Weights of a small sound classifier.
Model: mfcc input, arch ecapa_tdnn, activation relu, depths [10], widths [320].
Training: adamw at rate 0.0025, 8700 steps, batches of 256, held-out accuracy 95%.
Data: trained on simulated sounds of rotating machines with and without faults, 39062 training examples, 57.0 epochs.
Rows from block 7 of a small sound classifier, named by matrix and row number. Each number is 500 + 25 x the weight over its row's rms, rounded and kept within 0 to 999. All counts start at 0. Numbers have three digits each.
After each channel's rows are labels from the 100 clips, of 14848, where the channel reaches its highest value: "strongest on" is what is common among them. Only what is clearly more common there than usual is listed. The data: simulated sounds of rotating machines with and without faults. In brackets: how many of the 100.
# c30: last pointwise conv (model.blocks.7.c3.0.weight, 320x320x1), inputs 80-119

c30.134:484498505506482511502535510502501537508510491524506530492479485526494486482492531530529507510521541520554504532509515462
strongest on: state: faulty (87); grinding (50); rattle (35)

c30.112:485518507512470493512493497525490509511517492509527509507475484542534502518512506510497528518489515493517485527513531501
strongest on: compressor (97); speed: slow (61)

c30.163:481495452502465502541506485535510524526505488438528472521501549534496417451508511516510501544538504455481519514510503513
strongest on: speed: fast (100); compressor (89)

c30.140:481471514519519465526473445563496484483533484492503425480479482516533491540516473523519449526526518487493455499509507528
strongest on: pump (100); speed: medium (96)

c30.308:519508471502512500505502501517517493474492529512488495483488496497527496511499496517510458537481518505523507481491496492
strongest on: fan (88); speed: fast (80)

c30.305:470523502500436485500471526459506524516476483522525492490522502500503495485520512519493534464505503507534486535471484503
strongest on: turbine (91); speed: medium (86)

c30.54:490510486468500515471512518471516499490463491501497504476513478476536521491489503482527493469518527527494467504521487489
strongest on: electric motor (57)

c30.150:511500509555477460501498509500546494498479499517516480512497488533491476488487487518511454501516472530519523511494468509
strongest on: conveyor (78); speed: fast (64)

c30.166:517509479536482470529508506503538543529522498494511499502531521550496524511504500514488515497484494500498483522461494484
strongest on: speed: medium (68); compressor (50)

c30.289:517474500498471502490469511476522520508488524491488510516510465451475539494481524531515503487467492498490494514487485480
strongest on: electric motor (94)

c30.43:470474515513499526578490484528523546538527502469521513501494526546466473469493594606519496539534506455520479569517483492
strongest on: electric motor (97)

c30.211:490477507528486516569494493524529557547520491500538506515519524528487498517478557591528520525530502494512441572499499488
strongest on: speed: fast (99); compressor (63)

c30.159:507513466507471467533532495542490519513530490532513473501517497553505492495518505549502480552505502508541474520478522502
strongest on: compressor (83); speed: fast (62)

c30.25:511479491537480483464537493490484495487542467518518488459509504564499519526500493494499466499532499512525469500516502537
strongest on: conveyor (99); thin (high-pass) (46)

c30.181:510530515507467508488510511515534519519518475535565519493524497512527461467505533554524527514529512516557462545530539519
strongest on: conveyor (84); thin (high-pass) (38)

c30.215:500462513494527528504514459482456473506516506462485509475461506514509503490447474484527492479510517472483492489536550491
strongest on: gearbox (84); grinding (41)

c30.270:510459522481500527503487482490505505504502500469481493474495537507489511509444483498525501485521498531480518481524496467
strongest on: turbine (81); speed: slow (69)

c30.210:553518511505521534453497508478478480468499503499476492492530481507509536535475473466524515483522521546475508455507536482
strongest on: electric motor (74)

c30.58:473518511474450484497521512488462505503494478525510447487498514477475539490509501482528519486528484491515476507480508518
strongest on: pump (69); rattle (41)

c30.185:474485515502503504498459485524501514541518494503565477475486532509521475483499504504489490516568521485488500561503498542
strongest on: pump (83)

c30.84:510504519529484493510487517516514531489532475506552464513490524552509474496509516515488498507514519522473504532496512546
strongest on: pump (58); conveyor (38)

c30.236:518501456461505512501488474462468472476454515544492505463496476465511525551463508472513485490505519531489477481515520494
strongest on: speed: slow (100); compressor (92)

c30.17:508480512524508493507507491503496517523525489500511496509554493531459508501498525520493486510481485493522471519533499453
strongest on: gearbox (100); speed: medium (63)

c30.36:496471522517513481500463462540478489465517484490490502454492485499457489499499486485498446538509488494489481478528507526
strongest on: pump (91)

c30.274:506494489530507524497520515526508498465548477507513552552502504528508482529528486524539562533464523508532531498540523499
strongest on: state: faulty (88); grinding (47); rattle (36); text has "thin" (29)

c30.313:476493513468482475453482501470482518500526462547517477468525494521499506486520461451494475475481487484536509491514501492
strongest on: speed: medium (99); turbine (57)

c30.63:490474524516461501512518493521497488462525508484497533487502517516468521498529478506500526532520491523519549477502518493
strongest on: state: faulty (94); rattle (54); grinding (39); machine: fan (33)

c30.122:495526489509464465497572499492493463489505512516461486485477479465480511508490492497496496496507447507527498467495471431
strongest on: state: faulty (94); rattle (53); grinding (41)

c30.56:488502514509488488521482515505490512533542491511539502496534505541479488507469504528475488485522471525503487540526479501
strongest on: gearbox (96)

c30.57:499483516498529480500494479557479499485513484505516494474472485506523455508503484505512440545549508511525467511507482548
strongest on: pump (57); conveyor (38)

c30.224:499497514512455519451578503513498490453547479515531521518508445520501508461502508525519520522508518512564517510514530544
strongest on: conveyor (48); thin (high-pass) (32)

c30.20:525536525485486507485517538463495494487440516471474503499501528464504505479501516497518541475514522517493516483494506471
strongest on: turbine (96); speed: fast (95)

c30.125:475553503468472491489480509486474502483470511521529482491530493498527512483529482463504523506514510488508517520523523511
strongest on: speed: medium (95); compressor (81)

c30.205:546479524516492541466487504495517533496472539484507537506501493492492519465458546554528500513509530514526488535517509472
strongest on: electric motor (99)

c30.5:473518542502504505508489512512511509515530480472566484518479512504479486517461528522459492492510491545501496535507491542
strongest on: pump (84); speed: slow (75)

c30.45:479500507495505472452489514476488500504533479503502472505526490523491503515511475459487476475471487503509524480488493486
strongest on: text has "speed" (93); speed: medium (92); machine: compressor (48)

c30.222:499468521471540532483501512502483468537535512479537535496483494496467550528446548486536450500520499529506497561519480558
strongest on: speed: slow (83); thin (high-pass) (49)

c30.252:490482506488515480442488495483491483534522478453526497505530543465490482488468482493486495476481487509494498523510441482
strongest on: gearbox (100); speed: slow (100)

c30.204:499485487466492464540502509509496508513528509497500475479533511511499506519521494510475516509493487495487465508467492508
strongest on: state: faulty (95); rattle (58); conveyor (30)

c30.145:534506484540512497482554517489455497522494515523506500486525493526475511510473495477489498503522508501504465488515515494
strongest on: gearbox (49); conveyor (38)

c30.201:499513499482542488539512512517481487495516502455470494512512509481481472518493483490465504514516507515523495458526504482
strongest on: conveyor (69); speed: fast (68)

c30.291:493506529489460458455541529488502521502500502515534487491514480498513496484568472448444491498497513489517546499483515494
strongest on: speed: medium (99); compressor (62)

c30.147:515504473469560494557466522518487513485542499507499458505500500499509473556509509497491504522533531539481491486502517494
strongest on: speed: fast (66); conveyor (65)

c30.206:489468548475515547506501504508498488526519494472523555488496495489483497467480535510539477500530522474532512545543500503
strongest on: speed: fast (100); compressor (52)

c30.126:509464514473508506498544492527483514495514485482528501526514484533515507470529513489534503521558535510533505531525504543
strongest on: state: faulty (95); rattle (47); grinding (47)

c30.131:493472475517519481482487463503494469543522511473506528483510509506472460495440470503430483506509437505491502517474445515
strongest on: speed: slow (68); compressor (62)

c30.202:499465520516522524449480478476498462526510489476498557463503492485478524489492474478510500490466463493511486519537488473
strongest on: fan (75); speed: fast (70)

c30.269:471503509479495427463470507471499506495513475520510436488488472510491501505538449456464481465496475490496530469473496491
strongest on: speed: medium (97); electric motor (62)

c30.47:522537469518448493514523534488526544518482523541530486493511527528516505481497512509480503497514497543508513515488512518
strongest on: compressor (82)

c30.106:531516500509475524466519523514520522492488535483522502487491499515516489468464517532494458508473484528485484499499483514
strongest on: piston engine (88)

c30.101:493522516516469476462524506512511505499511460567527455468496478521537472514545472499473493499525520524538525527518533532
strongest on: speed: medium (99); turbine (82)

c30.177:526504542533459448500503529523564471526506472509511496534499487528487484482526536557478477496508479539477499516463518523
strongest on: piston engine (86)

c30.307:483522473447531511530476487520471457469514530506455494464493462444484509525524523466512483527516490495495520460486497466
strongest on: conveyor (92); speed: fast (92)

c30.10:493488501476513534498550517507514504511511487494497524510492499469492527516509545523533483520511540512583514531553512471
strongest on: state: faulty (86); grinding (45); rattle (39)

c30.13:537498471516536498505507507504482501539527472507528491510544533539501507514445522509506507514526514524499490531520513495
strongest on: speed: fast (99); compressor (64)

c30.240:490495516505531505531496500516492489531509466500514559509533496520456441464492524513508483526532512465531478539516469523
strongest on: state: faulty (90); rattle (51); conveyor (42)

c30.64:495492538460534550489445471496473470508489490484495538506497501430494521496475539513536497488511513467523509529544500512
strongest on: turbine (65); speed: fast (63)

c30.226:487519501528467442491530519496488525494512440542517444468511489518502487499551461474466484488470488488512534476510504514
strongest on: speed: medium (99); text has "speed" (99); machine: turbine (55)

c30.83:496523482514525503502576483504461494513537519487528468485521526541522528516502513480483486513488535481499515502519493452
strongest on: thin (high-pass) (45); conveyor (45)

c30.175:490565476493452473456479529457475497480487495583491508478487458510542516527509479456487519475492517518537497479509530533
strongest on: compressor (90); speed: slow (81)

c30.227:525488563476492509462496519491523481512510505510548509487531508541508498501456530528507499492517526523522530551512505525
strongest on: state: normal (74); gearbox (70)

c30.109:456486514494470518506453482508506452472509493500458522487482448500454486441509515512531487506472483474478505487496472445
strongest on: fan (100)

c30.301:457506517489493489479494514493490497486488502498504496502476514501452520482533475462499496496477456510523484504514444500
strongest on: gearbox (60); pump (31)

c30.141:444472521483519524512533449515520499479499525500506500526504530479511527484513484513524483496521481487522529512496490514
strongest on: grinding (40); rattle (37)

c30.30:446498538483567513484490491507482499497527520511486477488441496471490504560513471464525471482479488497531448512487443522
strongest on: state: faulty (92); rattle (62); pump (34)

c30.272:517496503506477491468508487471508483506446462486488538469517472474515489510476453477508507469502514501483493508522504544
strongest on: compressor (48); thin (high-pass) (42)

c30.152:509520452489516520524513530492520532499490519505500465484484535506533527520451506508532521512550535545479508494506517502
strongest on: speed: fast (98); compressor (96)

c30.179:463458524519522505502475476517479491493526493471498517460458503504475500521487493499491466525527480482485508485537536517
strongest on: conveyor (44); pump (44)

c30.225:496504553472498492485491519502505512512514499501544483498484501510514478464506520499508506500533512488501510537509533531
strongest on: pump (76)

c30.249:515479512500489508471519463546486483495499529497519487500489493496525474456487483509512426551489489499524479524500484511
strongest on: conveyor (86); thin (high-pass) (30)

c30.116:500509447469500470493517533493511523504508481486516454518495529490517482479536466452490516488494528513470517463473519481
strongest on: speed: medium (98); text has "speed" (98); machine: turbine (45)

c30.29:550523515482460526496516557483533499493464543463504493519505519503482494490497554514505496487499508552497493499479507482
strongest on: piston engine (100)

c30.317:510477481488531528506482493504507505496478525453488492542506515482493439483499501487508500508523502499473539474509490492
strongest on: speed: fast (100); turbine (83)

c30.144:487508459479500444499495533490494504525491505496527462533485504469494498470570482461451493485512509507512531509437497498
strongest on: rattle (43)

c30.70:481497542481515502516466489495511440501545508473478498465489511470498518512493495511521467497454505479454483479516498517
strongest on: pump (55); thin (high-pass) (38)

c30.180:511471530523470495477495519467534488500519492489524500497488472507495540524540527527516472471499535515524514538495483526
strongest on: electric motor (84)

c30.97:525503512457505539498489517497494508478446509492490483469475525465527525507482493489534545494543526501498502470513520476
strongest on: turbine (98); speeding up (63)

c30.72:478520471539471451495559503512494439494529496529499505545494448530476502489490484509475500502499473535522512498453456474
strongest on: grinding (44); thin (high-pass) (37); rattle (34)

c30.38:521495501456515526503510504512506519465485491487489528491509495501539538473453495496544521530508541519477503478517536497
strongest on: speed: slow (97); electric motor (45)

c30.32:492491524510475500525498501500479501517510488499542485509559492524490502499480523519524504506499494504502471534522514468
strongest on: gearbox (97); speed: medium (82)

c30.199:494487423480492514495467506487517514565498536479491480539484550474491487482479511516491466497522492531493526527463458490
strongest on: compressor (97); speed: fast (97)

c30.114:486505481482465448487505521485502517504494482480514475493500474504490504500571477452444489480516497510548529497472513519
strongest on: speed: medium (97); turbine (60)

c30.314:491480501505540480463497506488479504506542466496499481489500473519489524518503450443511459484467496492458495477508507495
strongest on: compressor (50); gearbox (45)

c30.173:477503528475485493485477496525485518519540479501594476496475521505524478456488506507501523511550519488472496588507509559
strongest on: pump (64); conveyor (36)

c30.73:534448479489517516496499486477509500534493492524513515504507492478512547521445527520540496486535529532511469527509503499
strongest on: electric motor (43)

c30.245:503487493466533547526498495498501510505465503490515499498473518479527514488447522506548533499551540506481493514522520524
strongest on: turbine (88); speed: slow (69)

c30.117:507488512513511473467514521487470518506536468517504495479541486521458485505512479479495464487494490496502493486510504506
strongest on: gearbox (53); compressor (47)

c30.46:490472560482488492478473484520509513522570502495536520498524483537460460497481514537475473514500475479530494557517480508
strongest on: gearbox (100); speed: slow (76)

c30.207:517488489502525501456482501451483479515504493461491484484549519491488513519468475457506492455501502520457496475506498466
strongest on: speed: slow (89); gearbox (68)

c30.123:479486527462457526486462494464504493497501505447504528511519511448486468456482537518525505468477496504512496527512460483
strongest on: electric motor (98)

c30.254:526509453495475518470550556499506536507480507495496500472531476483525508472515492486538514496515538522514476491480495487
strongest on: electric motor (87)

c30.168:469528451496516543551516480499484526465434546490491482494465510509499502538496501472489513509526488491486520459478490493
strongest on: conveyor (64); speed: fast (62)

c30.153:489491502471527521475472508447501486506462499489490517529498470448514521497493515497532507453482523493498483521520483485
strongest on: electric motor (71)

c30.284:469519492470459478480524527511464506512511482556525499465521475522507498465509507493495505523512504506547475521493524535
strongest on: compressor (100)

c30.107:496504466480522492507495534501501507534520461486527478515490536508511480470496477463495518495495519521505506486497536466
strongest on: turbine (70); slowing down (60)

c30.18:510477523525490522460505519490524484530522511504530522483512462502502528500508529519529476489509518490498524532519499508
strongest on: electric motor (95)

c30.55:503479474506521470496453504487497497530550463545514505524527519527496508524481517527494494491526490499489473526491481534
strongest on: compressor (96); speed: slow (89)

c30.9:508503488507477509498499482522502508489470528506493516496484491498529486477489502497519440538482526481474489488500500501
strongest on: fan (86); muffled (low-pass) (48)

c30.220:515492483468528538502456481497475501504466513503500493504497503454507525498473523502526516510544529477481479510530516510
strongest on: turbine (98); speed: fast (97)

c30.283:484463546509459476468526468508488531520538456485548469526483510535524435461490511529480480498474527479521499556518509502
strongest on: pump (52)

c30.0:502462540503560502453483491498496460523533503489493562508516507493483513506485462488504494507487483506505499512530480503
strongest on: gearbox (96); speed: slow (83)

c30.194:503492511476512508529482501510486531528505481487560468467475527488525517490496501489529513508562534488478499543516519533
strongest on: pump (77)

c30.16:456494509486509475513498539482555539507485509509497476518475503467475495460570518520490496485534502500548516515467472481
strongest on: speed: medium (97); turbine (77)

c30.105:494462490494427491477441471480499497497470475488497512489533502521503476475516528505497487487564488477448503479503452568
strongest on: conveyor (52)

c30.124:490504492470495491476523519480487511502508521482512502512477500498494546476522500462471490488487516534464533479486513555
strongest on: state: faulty (96); rattle (57); grinding (35); machine: fan (31)

c30.1:499487505504458473512523468524480517524540496527536513468519484534484513525522498529480481517494481487523477539488526526
strongest on: compressor (100); speed: medium (74)

c30.138:515516477516473483504530518485488506495510490547518496506535471522505530536510483487503527497509506529505466518485534526
strongest on: compressor (100); speed: slow (100)

c30.303:540497468527474516484509518493539471494492533507528463513494508522489509520466496547525464498488470553496466506502496533
strongest on: state: faulty (85); rattle (52); conveyor (38)

c30.217:502503472509494501522512524499503519521513511505524477477498535536513509480460517510516515506548516528495498521516512509
strongest on: compressor (100); speed: fast (100)

c30.300:503490484523537471522469485523518505499515499524506493494487480509530470557521478512515452513527524488490512495526502542
strongest on: conveyor (81); speed: fast (81)

c30.80:519485503501488474474531517491441503479522480529504484470534485515462490498498492479468492502499481512504475494498510517
strongest on: gearbox (56); compressor (42)

c30.273:458514509474470473477466504463498517494474461552496503492487453494519479483544490478490502460492499487532487502479516542
strongest on: compressor (54); turbine (43)

c30.242:466482506475511508506457462516501444461502505491451499496468453486465512469499493498512478516466474499486501463483498452
strongest on: fan (100); bearing knock (49)

c30.154:487523520460494540540480517466532521490461514467507504496474524442511495428482527516533514469532532533485524503536516500
strongest on: speed: fast (94); turbine (93)

c30.286:527522514537454496504576526488558442509443495512491534510505489497500536500522515532521492471529479534525514516527499515
strongest on: grinding (46); rattle (43); gearbox (36)

c30.187:479545484485442473463508533483449490487483469542522497512491466535523464497534492463459533496487513502558522503495541529
strongest on: turbine (94); speed: medium (88)

c30.137:514522478503495495474540546488512513489504492491526468544478508535507496481477520526511513494551540555514509502478519514
strongest on: conveyor (73); speed: slow (68)

c30.189:508516472465467529497508530516485514508476540483496517505495520463509473461496528488514513536523523490487546483506511483
strongest on: speed: fast (100); turbine (92)

c30.133:499504494496469474457491523486497534497484496507481460489498479513483489528536472449482472478490502472476519465485505492
strongest on: speed: medium (99); compressor (78)

c30.44:526510530492502527493505536484475500485505479475481499513532514498504492500488492477501512484515518528474515465506535511
strongest on: gearbox (66); compressor (30)

c30.250:457494513477496496502476489467492486497485496496509494527478481488477529505500486476499512464482465493512458516501466528
strongest on: rattle (59); pump (44); machine: fan (44)

c30.99:486507481470494452486550533497529520483485465528499481466496425482515478468540445474488485490484518527506505476473486511
strongest on: speed: medium (90); compressor (51)

c30.244:488472502522509492461476498459459486474502464482490509510500485520492489510510512489499502473468512485482492487500519490
strongest on: gearbox (100); speed: fast (96)

c30.278:482469458482515537487530471483488491469474539496491516486482502517503529500501470486528507495547521493532484475506487475
strongest on: state: faulty (94); grinding (47); rattle (46)

c30.87:505508445499500476506505501489496560544529503525521480484523494496512520508511500475490523481468500491490459527474488462
strongest on: speed: medium (94); compressor (86)

c30.62:527490492524489480458517539517496478461555495517533510513508466537463483507472512514474490535505477538518497512513517545
strongest on: gearbox (68); speed: fast (61)

c30.52:536507534517472504475494525505529518481471533490508481503504492495481474468469508536506500501461487522505511511518489477
strongest on: piston engine (100)

c30.113:488467486503521502472534494474479497493521515484507489484518506523472528506481497478498485477516506509508473493503507477
strongest on: conveyor (36); electric motor (35)

c30.27:500469504504506440521494471506497503526499444461518456485497518508495449469498505526470452495540508506492465515511504539
strongest on: pump (76)

c30.3:485522480482490487447507547473507502512503526495505482500460473479521500459518477483507494469511536547477506486472514476
strongest on: electric motor (70)

c30.231:488480511442482482505455510497483513523503492485546485503500532470499487477509494502499529491537494515497489529503502500
strongest on: gearbox (46); turbine (43)

c30.71:488449511514525518479492469462512488513491487479498541511495498496476508505513490481498489461459467468504475522535471499
strongest on: state: normal (76); text has "fault" (76); machine: piston engine (36)

c30.151:480477496484519521519510500480536531486467534451493492543465510491443536500525505485501499465528503471492506484474461479
strongest on: state: faulty (93); rattle (54); grinding (34)

c30.209:529512526523476501498513555496507531486491512518506519523514522504510514480468515514527533499529537552486515491502519485
strongest on: piston engine (100)

c30.218:514504510503510517503491498476513485501513503453502477545479513502474516525517535516498473470512491515465478503467476507
strongest on: rattle (52); piston engine (43)

c30.239:492489515494466510499523498503519568577527479472584510479501529530482467454477595547500512500508500460506473612509484529
strongest on: conveyor (85); speed: slow (83)

c30.190:518531522510483489492485527504494542496504484497541458507494532530525454486514516512504526489518536520461495532515538530
strongest on: conveyor (74); speed: slow (68)

c30.233:508481524500510482475511475510503485493494502521519448490478466483507541507496465515512480489507511494503431511517521525
strongest on: pump (73)

c30.26:482466503472511556491524482490464495474504517465499497474451494507513532459460491481544496515527529495502522492551538507
strongest on: conveyor (46); turbine (45)

c30.121:449500457453510488503510492481466505501477500514535473517506515488480522519481511464509504474529474481500480522477488533
strongest on: state: faulty (92); rattle (56); fan (34)

c30.292:495483537525472504499503517513537507534530490472544520470491493483496475453483556568515497505514502545544465570505474518
strongest on: electric motor (88)

c30.78:483503535504443531506502513489550519516505514441535517507489536510481488477516554543531516516523498488532518533511472500
strongest on: speed: fast (83); turbine (63)

c30.93:508482538505484488459496470521504493493498508516525452517503475484521505442517476523515459511500487493507467533535495522
strongest on: pump (100); speed: medium (77)

c30.290:450482502505506506486471492473492469515496475508515504523508494485473522512487481471507509457508457500499461516492448534
strongest on: rattle (58); fan (48); machine: pump (39)

c30.294:472467536485488529511493483498516506522511500489540521483490515505472474446504557552509483500544509486524507565520495505
strongest on: speed: fast (100); compressor (69)

c30.41:495474513505520478485494479508467487512539522524510468534500487495488461563496499492467503511458486514471518501509462483
strongest on: pump (61); thin (high-pass) (49)

c30.7:511523499522439507517494516507523543510499527553509504487560493530507480482483537543529506516507513544524487539501507504
strongest on: compressor (87); speed: fast (72)

c30.6:531481489533495463501510489503514510526520485533526497490550494510504540553480487519501510491515497502501433533483532538
strongest on: compressor (100); speed: slow (100)